A small model that predicts nearness at each pixel, trained from scratch: 24.2 epochs.
Rows from block 6 of the encoder, named by matrix and row number. Each number is 128 + 32 x the weight over the matrix's rms, rounded and kept within 0 to 255. All counts start at 0. Numbers have three digits each.
# side20: side pointwise conv (encoder.blocks.6.side.2.0.weight, 320x320x1x1), inputs 107-213
side20.62:144110142054127069143161157124180089168159096199132153134122138150191107128163070152160134119105137197085154098191092113125129107148130181175117112137153103132110123121119228096104186086116141156108132109116162136159108094163102114142107128110158148126094142128122154106140177160148117084070111118129111195134144125154057
side20.63:139129150148095159088108151106152086098097094117138172074162108142099116147089180105086138133106130086130142154090131081111167098118129167109112131139088185169102132117117057142147121145120116143118110132072123084131067049070132103231133162135109103095131127134086100155133087159162180111134130116047065152102132136185105
side20.64:174157147179131102091134093111097095165149084130106126190172144154143088104181155032110133144112137121128187087130084120144174119118135106137162152178131118123177189123161140142150071109141089167121133107107147120163113073154093132148123048139111067156113137136150130107157104130131140103137125174145158061124094188115072
side20.65:138204132165142111087093130141125121109116112141116139122109163128121152116108064148126248186141126230178191165111134142084123137121158112165148124121176197109166150111152113091170127084158120121067112153115117123130099125142079111110153133148141160079165046159104164138105103147116093051134197116124150146103167125100126
side20.66:108119080129116060085129141189113131098086178134108178148104128114070142035135163132126114123119091136178101079142113113094097104098119137182150121145162127157197127168139070128156122168106105147192129099150125126141123150140128185117135136128106127108146097111129146115131048142076155115123098103115137072114240115186155
side20.67:132131169120144147163150169135102106106165116073122100154148152086169136148153128072128155151107151131121147152055105130115132086144167098130141108090153130095108093146120000134173149119124154155107184098209218053139134052099093091142146106179104114134167076118141177113127116110078129069151107143036155112140140129161140
side20.68:139200119182124104126114162119155114131169120112124194143161127095126106099095177149116066061081102148172096152096112122138169151127123139111203123115123154126156061121148120113186075135122090130116155098147154144147060167099108122110096148111117124154051193127124119075123166136081148132131134102096105142128143117106124
side20.69:129112116135171084101147146149155111139142088140132169131105127162137141138160109117091076095120094119130110082087107149133124072120106096185164138194121124108118077074179114167084161133121142166115135120144120160117157156111113157130122129083140158138170136136116107115144102152147121099101091164122126121119096129152131
side20.70:089133081152142104159055120142103175157127088037115077088107128120170139072128105157139137106151129144114123122125148128149134176157146070157091092160100111092109132155121071136156109100164132104141128152097119171164129131125162170145148133133061161156098126127117193092079112121126159133160117102136109120144079098157079
side20.71:076121114136156188145146154079148121139074123112160096173131187069114187122153087126130123171099081167118197114174145091076135075109132159095049113186069167141084166117120084147108147187108172131117153131173172148063113110165130144087106113158223135138129107098122155053077135148099102108100140142131118138142107107174142
side20.72:136136114122206174150087091177124127113174087139108075144120106066095065113127137151143117145111143179141137147147130129131171137165124133058118105132124152088135125078149154123161108119057118160146087201113221112150099129093100123094095150109081073116122178120141106137115133143115113113133160184112134179101115098065159
side20.73:159169141110154067085141108227156095140149097167144089121072092066167178087138157105186124093090119170142103141109077086131110103116141108110146114136138111099099096082101128136157134107167136178124116116174041139109126216149097102133177082134158067144175147112159123093087210117172102127167153156110178093132119115137083
side20.74:112124122139127115149123101109108115110099089151116171130103117165100135134186142158115168141129115149170147146202126118150115139137132129102120071188108092146194162119108142112146140163057126184069125137120137081127170124141134112090129174136112117131109144142145150140098091174171101088148050192103083152131147092051101
side20.75:150128148110158119092117102155117104121113121138159074094110077115124170082126131108135126116163164103138118108141130063174159126144097116105105118131117144133090108119107090125170097137194101102100119127127131111124091132116096133129134153144090098105138135132133121195101179122115136142143133157121123111080147134163148
side20.76:142170138107140121121130121163068128064154118137137153112105180133108151147123133127115099097123079167151141128177112149113129155089108151117098132135126181101128141136084123164139102108125096114136166137124064172156099136138157151131074080121134162114067102150210117131102116131148122127109107129073130097042129138107089
side20.77:114101155137194129149136146092148084109173100156137169103091126115116149120129119152143134102138138065185203176164151075171141132161094201122098138149155133145130151140130108100117125100137159126089098184140141162102115199130128114122140144110148138103171140145146180152125143172145131077097080129105150037161185087109086
side20.78:090091126191113124146125120142118098123103095115117063096109173133133095122212132129116131150159134195137089222197123133128112083082130070078147172142182076166085115159122092160196103129108074137240177133126089128114099086134175175149072190132154099091117174126121143148080167151126147167125155130131144130074143153141154
side20.79:130113185117102092103130141101108165114174155119099135162167160062139155158151188130104109133108136141110175139140109115201157162164114221096112158127107150058131156071059090110104188177127104093237164223066134138128079113158156169119170148146060115060114177139212183180094098133151158111103118163103156114152123176089133
side20.80:121133087070167111133138130130158125181117132133135109106098138068121103143231124189105154135132089122108139110063148159167092129150144107178079081153092162147091114165084165126109060140166083122120087072195131155120106101141135176148144161151115126159086124116098135062098132169147195140092119122068101144120099107105113
side20.81:116135108177149164125147129109115074163190099140155167108125092139200121149171123123171092097089109122131142108084143127156099139127134125177085160120161115054165117133158079181122204077099138115112141136189120102112178106117073099046091118119079153102100127126155162120142160141093155105089094152143136144129071128209108
side20.82:153144149138113151106108137148112111157140116103126156086113147106161127120149070120130135100124128148116121125105070150137107115139146056099113163126105052140125146141147079092134131130145119120145162100159078149196128129080149145123107203175075168130072127153126140120141148117098141167135119110209121090129155136119057
side20.83:115141103117139166157119130166176110126118100108133116166111090202125162128131205140136116111020154157154078112077101137134170104120178088175139123122139151126130173090205154129123113118159127147205152182133112151117122143099102098123068157156167075111056125154109143169132154114124147194138171108168152086140082091105101
side20.84:124101175127095183134062112160123131130110182119098183105127120099152097127050114136117109100086117106092084096123174125147111122058133133115117108096091093151151095071154117193136125145113098139078078156122147152117133162119171133139129054129048122139151054126093087115073126100125112135186209133087123090111157110133069
side20.85:148184166192122143115173166147115119130128120143180152070081086098126118102135128090140162142133156118147168141135151081141143099144126115115039081167098102061144129105147113136178145123102141198155136140076079126173120111121116078105111106107102158069177129047168082047141117094085130117109142158104105143122186102168149
side20.86:041156044147118117061104157118140123109133099153176181124134100152146114105073181161154135093109144117184129123062108165144114163063089169088154100128099111114147175119127101135166146106072159144112125117105130159115116107182137154122150118137141136104156061072136100119123163155133141164131064143173044158091089158132092
side20.87:106103141138124127114171136103139125150122102157196176149158095119112150099151131125156120077100119052161145165168103104146094142172118173113079136136159102109187138091147130110091088193138152090135092150121091150124145209115138122129148128168141105084118163094065101135147161123109129110216136146096114142133124108140089
side20.88:160155147119191167202095104065154180123149135183146155137159124085144139099097161075104141114146177115142157154165154151130151098103129133158094118154073049145136133135151144164179159135159152144136175094115193143142098105158122109050117120117127113139105050108088138151109094146149109115129164087176107077145114146186091
side20.89:140159116148122099153170149162150092078117049071092110082147073141130141144081061164084129127133142139113107087104217107072105170102083096110102121173111129179104097100150089129144095159138124207085183181120117083146102184108166148076129090112151127107120074112135136159131177119147139142104109124176171158140085131127070
side20.90:154118097081150200064098120141081129109181067128083163121155120126130141112164117152109124122175130136135140136145103156103139177120088145120097147112128139150116099187110151129138101126131150127099122187136131114123144155157117148110125183084137155121111179176096120110118172123162128096139193129124089123120083131140112
side20.91:103148130161175118121134118095093152114134086107065120131170119134131128148152127155112123108138123128103135154149106118082111106118112110096160206102135120185161131105111122118110082124100068141155081116130187105098092056163164093161138090153175111093113137127114116152132163105133127143207132148054113123096094120086121
side20.92:121111164143110117144148095182215113100167099148164136136145077115091074077098105066152139132124131058148152136114069144083161176125131167153128094184101155129150125137204130125207223147046155158140114089136116109153166134126134161133182134161100167162079101059126113166116094137137115186152143090147153198110173139105171
side20.93:170142148123105061119152108079205122137193152134130102173156137129128119179102055146118169058155139083113084150073133171108079133167156128147129075167096125130115070155108108163138144120117072109132096157166097084129165127104126140174139099127150196055139147118043185120168110162072105092191139080157120144135138151032141
side20.94:094078167114142138219144136078154190122243095080125144161101137089153152130113173110127166111124120127136197148205068153148126093131148162102149133117095065133188102148178123146153130125174072122139176184127158123143117121080080114175084117113119145102138089149151161142105145179182167108128035160139104153107106120080164
side20.95:201109087102133129145134212122162084122138134148135125183131130188126125161125113113111132124153100096125166198168105136152148155172094149157145098079192111062128115099143164168175121129177094198144116162135100129093095129094134167075216111166154135112123149178138087137140138176140162143211150169145165145139186121108093
side20.96:144062121177129081136136110129095075110154106155155182127115056131123149139145113107150104079141056109114134141130118100049192141063069106124123151136162147150137131163075118124160076181094128189150181127135196138117129117118100120151153092106129075161100126083213133075088166140135134126087124165113179160099112108141095
side20.97:176186165096122080113081106119160095115127139132159121140142123090176146125167188104134178107109097140112176114104128068131120088151100163171144119159139089154091069100151153168107108125123142153119147091148109138097115088128164195117096085122105159163078136077116086146111149089134108089168142120121114161126148131149176
side20.98:136140121118103105206101091073166151129203183157166114112112161160143217130131148108114119071094139134127176129203144133150093146135146120126103140115154152069127113128132116099091140150101074142148116076168168082140122166159106185074095176118143163092133195118047105072131137138199084140074085128156120121130113150173144
side20.99:124181172146123111162144102152171135149215189112135127145131159128150120111086109171152116149144122111122097130130108169192144102078084099187111109113110107174120177136088113109142110125138132094148141164142114129102134207092124113164105134128128110079116127103167122135153182138155144146212132099114064167157121066146158
side20.100:121166167143104067116153069110117167122153104162124161128146117111153105075118124141113140106101178145134206138128163146174116095126113105140153057078109108211172114113155187141169127095095126099069163099055161160125079144125196116126127142185096130128106147103158152110140163076117059116150171094094123105151113140162071
side20.101:112119173118115125106130138145164142166124105082123142147163105102089089147164102094112165153180137071116120100152093116140132178082173227126177137151117123096052148123141117093163075128130140156057127141038180145104105098123091127157158134130074136156152158107116057111163071154080117144108141093064091123134140137142103
side20.102:130122128073113213104111090114126197116162152079175121135121107062150114142141127116124102195120121092155215203132096175132120110095130133145147137127100106125109086099146086168079098106127071135104139081179132140172131158110173090165122182142094112166149168113136115126116102133148134129124166098159106182169142117153104
side20.103:123155148156173122132139118139121113168120125204204201093174076182085111201173133146128117158143184144138129096091122106066111076117146090119141183108107133131127127125159129115127168074103138157122130173096144147137097179139123108194151100101138106140127067165169137155171157159169116111084151136114187093049157112142097
side20.104:152160099065167209121160084121089114150112090112188168143106135116096122087106082102096131168132146164094151075094111157098080138134055157071172110190156156148194118083113118099119105113153211123117143131197126128189147152144130131128178121081133149151145158111185141117143089117095086140136110110154100175086077132157124
side20.105:113142135149146151080159132077095159140088121144130133161117165146101106096140110149153120070143117125100142093102150104108128111100117073090127161129143130082142193027134196106090131041060101112156107142193092111147150056126065141077150137152118066152119132103171111070092173114078111042133159057136122133116098105112104
side20.106:131119151140196097114130127121142124130185134129108164101162089129125113049199108158066120130195167128184227159125161083129140163204118148130136130166102097150072173126156150112072102129153095112148120124179140088187187172177128118091160071160157070166125061113148043122086092076123171064111140142147084092114116147144111
side20.107:108105165127125123151160110178115092115153100109151143125147119139083141064178124129097171159087193092113195103175155138138157123163142123156125147163130095128109151140146101076094169157103151117068111129139230145173139169121132101090166119136148153085140083137054134171131151173157087152118154123145071065121150153152113
side20.108:056053118127179144108127101134118127096129096084118162137120103137142100086118098194169114107126138098151089154103114098158135184156069119125161108133159152117131126040116097156096112107170131118140155111109083196180084119084134088129104078135162148099146153121078122081093095131128067097174134125149131166126121121080212
side20.109:141076055099122159110090151125078106128183138024156106121130187075100127134109157115122175124108167127121115102105131145149091157162207144115120101088125084115171130126235067121149160133132088123118156149127116121106091182131051102134157140154133087179173161113133084134132122137147121154133127091067137147118111108116113
side20.110:108148073153100103101060133128163086090153096156152155150131119103148096174095140163121133122146146104135127119109102074153117088091139113189123163174123167096144125160107160131173123073143067097148152178110150109152120145144157156078085090154118094099098086152145100131132128164110100180107179120095078050132131129122110
side20.111:086131076119117088141176073129150150114110159094163143129104152194154133155127131119062075055070191090158104170156155090139159179116092074095149105100103165148203174109121189147140114114134114090044135146120096055142134099146118142081133083101136097124135152098143179131131157146146128113177108143116095125117177117121149
side20.112:149076080129058144106175123112175121078212143168099133145156130066050145127173149116160163114146174145127109103131088121139134119099122094175102206128116218149215119065152154118112132201103128119100131102140119105116110163121148114112099073131184136096117151154149134152128167121122065117131165198113181167105104112106120
side20.113:115137130169130136078088112184116134071123060111103155158134123131175088108119125165137108115145119141124143156078146099093156128133201191115075161173149118124153133133173147086168152120146196105124107107159135125027126150132111123148128106202159084116146142098135111131129157101043135130104088159097125107146111185152185
side20.114:189118154163106118112105142118138150118145130195146200129103192078063138074148140080165150120072175101121106127126085112180157113136143113106153149147149147160167095096098131132079170135125103112080162125163113134197130117106128144170134127126078136124131135163068119185133117155170132201128157150116153134119117161110116
side20.115:103125112080134106111096151145152131110112106158120072128100141127174173100214151122135084131171136137097082175126081038103136145115079171167077101140091084087144083131120177129181075115170146136137196147140112160166124127132149073119151128099189113116101135150122142083056094108145102118183116113135129129107126134145071
side20.116:151105135165118147158105161146110130130100076075129139116202132186101173150158154124090141111166094128116123178139113187078071091076101101154130133152174131111117159087122125121127107069113097151128156176155128119089050147073192163083129115178165212178142118116102136134032109134105122116156164149099161129131071094148145
side20.117:132150151140126217124090145134112123121123170095119161140066156066069110144141123150130161072159129140118079124174133168106177137096163130056150184090149117142176098124122123138141185137088099069135098087142113104060105125146114119120161108093152036162128124045162172111188120113140096149135109180177097118112123139139095
side20.118:117157096081115124170174097129114064116187149179134108140130108158127157111102160160164174141138109103127169094087025142104095146098101173114101137179107083070198175144144135139111070131147079110125124123170052112143102180114175140116080097138096135097103122140165190124088182171123080110150136135161148125195123128075100
side20.119:114140115172109082117187093131120139128105080153127119108145128108153125136129209115163076156133117129182120150218107111120147152093073098090138110106099128119168143092066197113094118159129116175135102126152092087142138100115139087117157166133121143098111175175123128159036181171102121073135088107120196116130062125142098
side20.120:180114123135107107091062137104151120136085144074118127134139150112157125129154162110125092160112166151073128137168135178117139183072068076155100172112117083118201181144142127149187108160159114136133148117094113115143193090156202126181131053096098055123117096138129077153065105143126135104138127136123119105131158158125121
side20.121:186134143137123089181140145146169159107090164139167046147118070094129156163115103103123107132156125149133125097149120165115149108088142102139111137097095095137123111149135136165118148170138147143158107197156109129167119144121155091122078112123131094192171116088060102163161170193159120094189166083056101131131115087220137
side20.122:156123122189098095099103095025102104145075138194134131102126140184097145127075121130130086124084136097078131105056111090071131117091108080110114110165071174162130135129088148117151062218112114128107144121142136133129065109150125060107143114106122115132214151097088138093086113110159136158161090066068150139125118132167118
side20.123:071123151163124082140219098182126152142109057140145131079128149147129160121140136129088112153094188131131113075153093127179161074104059153182188160111127195117162142171148104133130111112135119139113171127107136124119125163096142134160217101106119215114156114130102089230125115117110177148130150139167181139127139136134134
side20.124:154106094133103108124088058114153175127192118147114100099144064154077137092094139126056146137127087167149170088131122100135104091124139122128105105166209115123073170136119122129041104155131089158177075125112124119137108141117183182118148096124172137158152178120134136124098155105104084095089154110088158081092105041133170
side20.125:087095135114165171108070151185146162162159104142177143025117172145137149115133131128105107119146107157138105103145124143133073159129078123155047133134185172136131128079084119180149174114125158095175149126073138104127173194159138160125145097172137118146134140102124092106085103108063112174102114081166137139164166102094109
side20.126:155146149178098143134128136129105160161205154160102145162138125178096073190130167177072143159172109108106111135088168096079140130124094091102133103148161095112158180098116084167145078131147087131132120106123068114153116130176007144155099123109089112098137113137172138109090099130124153160071119136155133137124107167105144
side20.127:136123148049104139153117101174095218127080153084126125130118133103163134190142153130149130102097126123153132075143145141105145139106139061133171082138161121085138208165158121148117137104137147102126164129150148150118115138191136159159127109139109172143151110126111124119112100115067113121109119079150166139144152144098118
side20.128:125117143138114169127132126189085145155140166156164170053148139107111136125154144121159086130160138074102104128141157145198132171052103154177074135159108167134139082136154124123177107155136174115191166063127112083115124137184090173130137137151107154126146134119081114143117102088146057147172080127119116047110082154134075
side20.129:142170092116144095103151125120126128119166138124105101119121126082145124179129160121105183102114172156105131133115113117108157119141111103146138140143094151161113168121145192104082136133113120145159105131120104149109128132092156118129163175208114112125121175138170182177138128136178106161149127149080136064109114138145087
side20.130:168106082132097126247125155089090082137090114109134164107165040130145117165076090142128116127129155196146164111172122134135153189122130145040123117126108090111105123137116046173220150144096110100039196104170087085161125096115131150171138141133141190156119082173115176102138153177139154097109137113138153163111141141105095
side20.131:116101084116130144162126116067123113158106136090100091152135120140085172104132117131133140089149164069129104145182112076103118089100078148110110071095157078114141113128108089130072106148118148134108118146142030123126102135132183151140148181126122111136115061185125092122111131125148125044105153118084148146113039131123126
side20.132:142165102167133167139139116101111149176174111095104167150146058124170143158125087159109143088122121107148188086167112214153134065186175101127141157173148139080145179130113087079103129174112151128166162129117116151114188127135137147151110169157141159158131182156128184085123160111173130142112163116135134137136198134124146
side20.133:107140132109060151106125135094146107108143128139089050180137157075167097101130075134068135119139170145151160103113124109145104090119072178185144101127131104134136111130115083094107135098077165123069148132123091170094147113173167159154088103106062105133122120239135083116112109116104175107184090118121173078197163132131126
side20.134:149140155079098106138179173152078136164176088123141074153140106128116145118165118122133128123095173121151151145101129147147153093118107107086147134153069158134157158122119092145086108082175112153150161079201085168107139124134164122123114136126123128158102124118113146126114142130145179159143161189155109139152107104110112
side20.135:086142131139151153104160198104150109185167150108121056093112090125112103110119182147113121117149109135145172096081149130127151060126135155121107092151125064154119153166157196149131146084135123103185109133059134152109130119113146140114141143170137118132048080124114169110155190162138149148127073113163177102186150164121122
side20.136:111083065136141091186197154116128093136084103149142167139087128096156168113115060141062138084174180072147089149120127180118119111132129112055154200164148173125166132172190119172099149096152101103139184058136237049134150076152164149166095115145116096165130209127128119162087154134138121074109090130146177138102164136167154
side20.137:109110097112107136144164100148126203091120125109132136132151155179124105090087051096149120110144092188114105110085161089102139113174099164054099183168131119117116121173134063072126118106113133086136112098097068105164107111135101192112149103151106143140203160167176198094179151112143130145152122072163152183134157087151119
side20.138:157095160144089091157110127134117120122089084149150177117098139110144110108128123148158106129167134146171160124163082094144130091078141079133131064145106144145130176175203128145127121089136119172133115145135162158147141173126131120080130182162164078095160159133110074105119079128059150104101094165092116063160052139159114
side20.139:104038101076128112176139104121084116128140119122169115130060105168180111134116060166086163113120128089125127141073131132153135156093104206118078121199112060140129106158127163163152140117083120139138137146092092053139126132181156149190139144163104134082104130102136177148137108170120109086111175143123099049175108170193122
side20.140:139155170154125138112148145133063200127151136168171139135136132107112149094155185196120094098086068131096164157119151131080148138126173114159141194135205104174152113111123156118107130138162094127082117162167120198093101114105191152085120113064140049141133106128106141113114131146080073142130140139137142129106126184080146
side20.141:138084141191122113099116137119153190141123162144156136081116130147133100105176084136184085127127087137107119146124138126114119150117150125104139120138095158105177100151108085086208169123126075098214086124128054118198112105144149163055091090084134209160135184172077230109076159160074133180119118151131139135122136202111153
side20.142:120086068110151086149103069105111105049103096121082124147139141147156091137097191137095121176144111133162231079170154216108127118136124135116100105179093192117151109130119129111127110140141096181093086089101109096125160202113099137187150112122126204146124101116127073154120136083159139093107118124158099161180160178196135
side20.143:152079069103124099112139106119138112163136154129144175104116188148051113156136144120119102084061084183156135143166143103121101121096108101150105101082099142124105146118109124101140164106133172082050112134126193173111172109147153140194179111111175166073066137118132122124180164138169148124134154099094185120160131109135151
side20.144:147081118090122106145143132113115097126088137123150123143117164121092129170117127130181125149112147110117146105157066137132145113152117132147140122130110158178147114135134213185128122132147121159174138118121143125180139138111111130099132142149120094149209109120144161097156145142129118149115114128132085169067092125113127
side20.145:124097132111157161087119136107115070097158129117091098133072125066157068139128143135096102091133153173099070083160134151182124153217155189169138174108116169134150108114172154135108178107190114138186112165123184141111153174126106179120103157120139105136137142116093162075130162198165136126074149099132164090126193142116052
side20.146:120134096120140200141152039095160097145146105163097156214126131124090130135108103135119116189100119102107173123102061111118095120181104147134146114155124156167124071203129091128109125126165116078158097170124147119134132126109112061139088147036147132082076062104145086152112158140163100185105140180133164117149077150151175
side20.147:128080161203159082192143158190134089087163100170128140154119128108155118125100143077149121122108102104171116122188087062074123140135081089143126214118099129070133120148169179130185142154152117070094125149144176118144134165112050143152112137145094112147117144131072138150133125188124166144146146113190145144095142152092147
side20.148:152170143128107151078058143163116152138090049109122129102147142094149126117123115148119150134093071139171108072095070105184124138054170149119113180106095143125143119127138137121128154088108179153157188121157185100073149091143084133101121106111148118183082121160219111131155063121158085173063146134128179159115140091109089
side20.149:099160154139156162088112085136123123159138139120121105132133118170115117107112128059152218184107115105127161202134087139191081099128158138165108124115086135121159104173152148173141128130118138114128161183114223107118139134148151154098117167076101138208136206123110133119082124149117165129144205087132117202114122099114156
side20.150:140136116108124172121114167154130098163164110179089096143126049110136120115186085104088149162147145126123121120094096142144089116182152122138094141133111143138162108116082130107099156145184163165147115133145081151146129111094072164073136141194132166112171188192126101226111186159090140112135174115084161145095106110159128
side20.151:122120132204173231108158095146103112119125097106115135121186100164104128161143073093105149160087143139094148078144106083148103123128107018073081116070165090138130108215149120070156129092072130118176149094180123175082097102151196126116089189108106100183144131133115146173135135103155131145139126160127173147119162149144143
side20.152:134181105145131116111121086113110138133214047138067161119130172166132121141110159196091125156169146125098112152112074173130095095117123093158111147076157084120148141115114151086155113177153131190069136172171166146100101105112143095184066115130111156122129100166119119157076128113125168120140059137101142045175164108087165
side20.153:169149185129143147072127089118093124149150178160062148106066122078138128160132114159145161090114105118136089223200103111118102117065155096199119124176145147132146180077143085108142134126141184145147096093158109100127190150178140128186087109115185079078079168108170125132104156142134203084167169237112131130176150130150181
side20.154:217121126129069092119117136149177163111107115102193140116097089125105140104092191116171119103135138078137120096167097100114121093112108053123156098165096168153122114135072185175128083128136133124144118113163152131129157092206087091129084166146162132114163093170194143073164124127100143149107089172176153197135099073065123
side20.155:084131127115148163179099090106115166151169145157134102159165073173177087183151109112090147045157193144143162093141099081115133140111102090170106127111073145127143168143090140151147129099144176139148160113120117146173121147141121205118095156086088111122113163089131165053122159142129059143162144129127107142111097151155130
side20.156:146160181114063111106150202107157104102172134177157141125112125115068140145147144121135126123116133168150127151108056163133200140156155124173161080149106155118175185129131109160105156110149100103178158154096136114157180122146117122135159160145040114127070064107161161114098094137158100077173087124141104116095082159110127
side20.157:066138108122097111149100093120126117073105078090096162147080221096096132103098088129121193154108065129060087194138104140140134167131090136114146133139103071084137121107093134135121117134143211107171087098087105126141133184110097105068089066079096170169100095127134154107149141138143091132144131175185168119103157152176131
side20.158:119113113087195145186171104088128176122072139190158121135114196157140065119058083158086115122105156108124063175119139089124089138100162136144132109078134091158160087153157194143148143131118097093077150127154133099079151115129103154123184179184136186201131162103126161191134158139154132071136106128159138145111136086114149
side20.159:077132121082162094098178151138198157118110169152139085140084141087153131170105088112108168169106127115110093152121155131130122079121141077109124153131126193151129100144157129125079131135168091100150115098074096189115136171107144114128142152086137092180120116140111080132091155073113123152106070088152102115120125179136144
side20.160:128140175070142123084117090119090124072083075181092102147087111100098108173166103089160136129143108132099199089053131105100156106128069106113159131174151132126103145130143102132085131166190186081103142177039105174112125160144113140121130101180110120141147210095123127144132087123162214180124156161092093123122105131113081
side20.161:156158115144114166115157105126149143233153133119095114095130122145119143139132136106141159112060105156168159150130125133173122177147097110114122069120187166167126113147110092153132094126092106136126152128187105119114110115124146142140100159153184083171104079160191127137121147073102113153150158126136128114118128103123131
side20.162:131098136149118132172172175124130096103145054143102204117093126135090128077172165120141143126097106148184124124162169109082108080170123105120109125141168093137133180182139066086171132080110127101139099127097113175148122140124122235093191100150172115139089136196060120173081129079136105121120082111137177187070150143111130
side20.163:159120099122159148148102124154128104204116133095129116168084152142180156159144117120131163162110146162109152116130141120077131088147147139094090127152085099155060173100090156104093178110139197119132131160130180194082153131184146219087160133151082107090110133117100151155142134104136113116157103107106129105121168137153080
side20.164:102132113108111151159120068165126158058141201101082123164166144072150142144160163084136122117150145140095094136187085108110101124114122145123094087130188138162087093154068102146147102140113172138167065125136089100115118148103083155105151125099087153185155122143090086128154109098123121118217144132155104111164121143095129
side20.165:102184126199112150188109147076138078163146156137080128135131146115109146106159135111126082094086176095140090149113153089158161129171109091173111140091101129168156102142101115084097105128157132096139154123178116151180122115145099159154122092191096069099176214157129086134141078108194146110039129127148157124118134131093145
side20.166:199088098093145087139133184132119170109106143200153058183100115138100128081104115112155107112117170143166121093129141135145154178135116155103138128088116120147141133153123102158159112062086153112032160128135088107114082071128091095138199127173110132075177102136134130096142140175102140172100149146106109188142127136127143
side20.167:110114120114104177180104143124159135197104127112124159160123185137164117127160065155157105161158111114209128147182163102101148129138147132167123141158102140179119147104095144198089119070133040096167138122161160109141110142137241139083163160148121057165148167059175114068109177139134108179082155123139126114121165116159091
side20.168:150170142128121099106114140136144156157122187147177123082146105134131092128119143145115158157159173088134163130135151153139183093132147165144166128145053069111131090126128180068132168112126132122137121129075132150111108045081080116101134141107118097123132138121173196121122113152138062136172145154166122089151182182100168
side20.169:144111165101122160123180106141098172104132117061172091126127072125160203109086152121113140138133055050149173058075133174153094179163139169111125159126113129131094118139119101135166079152179195111135135148128120186127129090144115150121171113103162167094119095137161109132147099161102098102196173138080088070143129176182156
side20.170:144117085118103119159103133083154176094124123087109126092105123151136103098181143079119119101102159138177155148131100097155110098130099143084102104149175105140084191133194141080115109094120142125129181111093064170163169128086200140084114108137165135128117160091131117120099167143154153094165155141114212080082109149143164
side20.171:089151142157116120149141109130118128075100104084217086151064069062101157151134160136069101154091137123147160157149075138116113178121157112130123160121146175078153121141075110106137112108164058140160160133081131104113158128152122052089101112133106208143091148103116213137105113128165127159130185092142160128151151097135129
side20.172:110078168149158120157083122092140145142120072164114121139155101092103106115090180196143138139146071078123143123069105132136158181095093104111103143076064088104171156145158123108149105161145163129128091126134130070168165133058154147145154142133127089113107151121136181141125097153143118218086103123238156164138105157148126
side20.173:104139166075096114111110172107124069123137110140164146129067122108096152139114211095107101122088165098146118076142151155116125116125164091118140142164100152142176138078167117147096195150192155137140075195088080140193138051108153117104136145101123156124116092167132159131125046111133097153133134116165164179081095150130113
side20.174:107099150124118159121160167114102124126137071146106148126154133088089102069124059073127078127144137137156150124192122145151091162124153124164100167125145057172116156118091226073131086209172130118091119109109154127170163213129057101173134152111091077122127144152081153112132175127115112110123126045148198086150138111072140
side20.175:112149142086174193091079164118115105161220113073120168194120060104137173174178184107115098129147128115144159148155156178202042139203132122111087114149175112115114113121070139112147141111115148150140150139165174127137114128097131141144084121135122141138081101212179096132104156074176092164156210127088114110189100105084092
side20.176:130158098063144063164057116142118132102125109148121107153128159212087162158102155155150160111155108113130114133124129093105120132121100144094155157168137130117194188121186141136140160181153111168163136138174067120129217132096193147092106116165139125134096167160097100127137160175166094171135086122099175121073123151119145
side20.177:057156105161129138137104123100154141057086158131103129108173169117091124163163145115114099191104204147102140134137155122102091102083090199175142127119105101105158135133174104181138059058119077107072136142141168065169121113151165121126087124148112081103150132096130144100154150162148181131133156194039161159125156098185119
side20.178:147132109134106101109155190175129122080131094122088074200146146171066142157145113167135095106119108104191195125103112150132027185141194119178087150120066159144124098084161133139175128152142104084111108096075122103116105118124078087125109137128085118155146120115151170160141120133115163163118046136132131113168204072074186
side20.179:167179117110118095102114099107143120170137119119088083117125122100081121143145097153107175087132100137167135127148165087116087112103136105183124055166214142146096087091123119118121092083147165143105078141136069131116131129150184094186140161154112108159150107188153085096107098097153093149092157137136185096117159160168136
side20.180:139190101150108081131143143157098109146144088126146193167122086119154120151162099149134096104109091185099141183134093082116118098118117060151081141081191135165134100150168166082142129091129152087159100117099100111095103149127233107149151159111132134101135077113111130132080149108109129116153151112101116137119196148160119
side20.181:112115094114082123130105078036137080142157140145138135091170099119157177075173143140148169120156127168144083131125130123185095161147147101112144126102144094144098152130153121172110109061149133131160176128069126175134102113078129116114137143180108169181138112083110061152145191109168052148102149148161089131108169122166174
side20.182:138136087094120183119065160128139121086120134133154147121143157134182163081112072124133074145146085106199135135152134141140177129110122111132070163123143180137186108149148164068115077115110096161130135094164081112122090148125152101109157137089100174124119041171112134174113123149146150155129121188104150079151141151156073
side20.183:137113179131084152113176107142118153200172141123112120171139148138106173136158131144181085108208120130112088127164119143167207125103173237163094090072196112064127143097172133151127108161167107176146177161114094182114135210081101116091095093135114090108166077086107105170142101148127090146111149120134139131115151056110125
side20.184:125114142064102113137170138117120157184113088111146135095169161108109090157143110203153075115089140170052148118082122149145143126112153097129155108188116175122122200121108105179096151138177152188125117102088116098129112161131157121157089122073145171164146131149128133190135140104100113099072148130142209205129097127153149
side20.185:120110152113173148151075100171147122184077154084137153129045139102166158105126117150155118158091061118078130149090133122110161095102088052149103120091150121127167143048149097102093142123126148082124175131197137122163110127165175158081059099126173102132128170142088109153122084167151100153160173191135164128109153145079118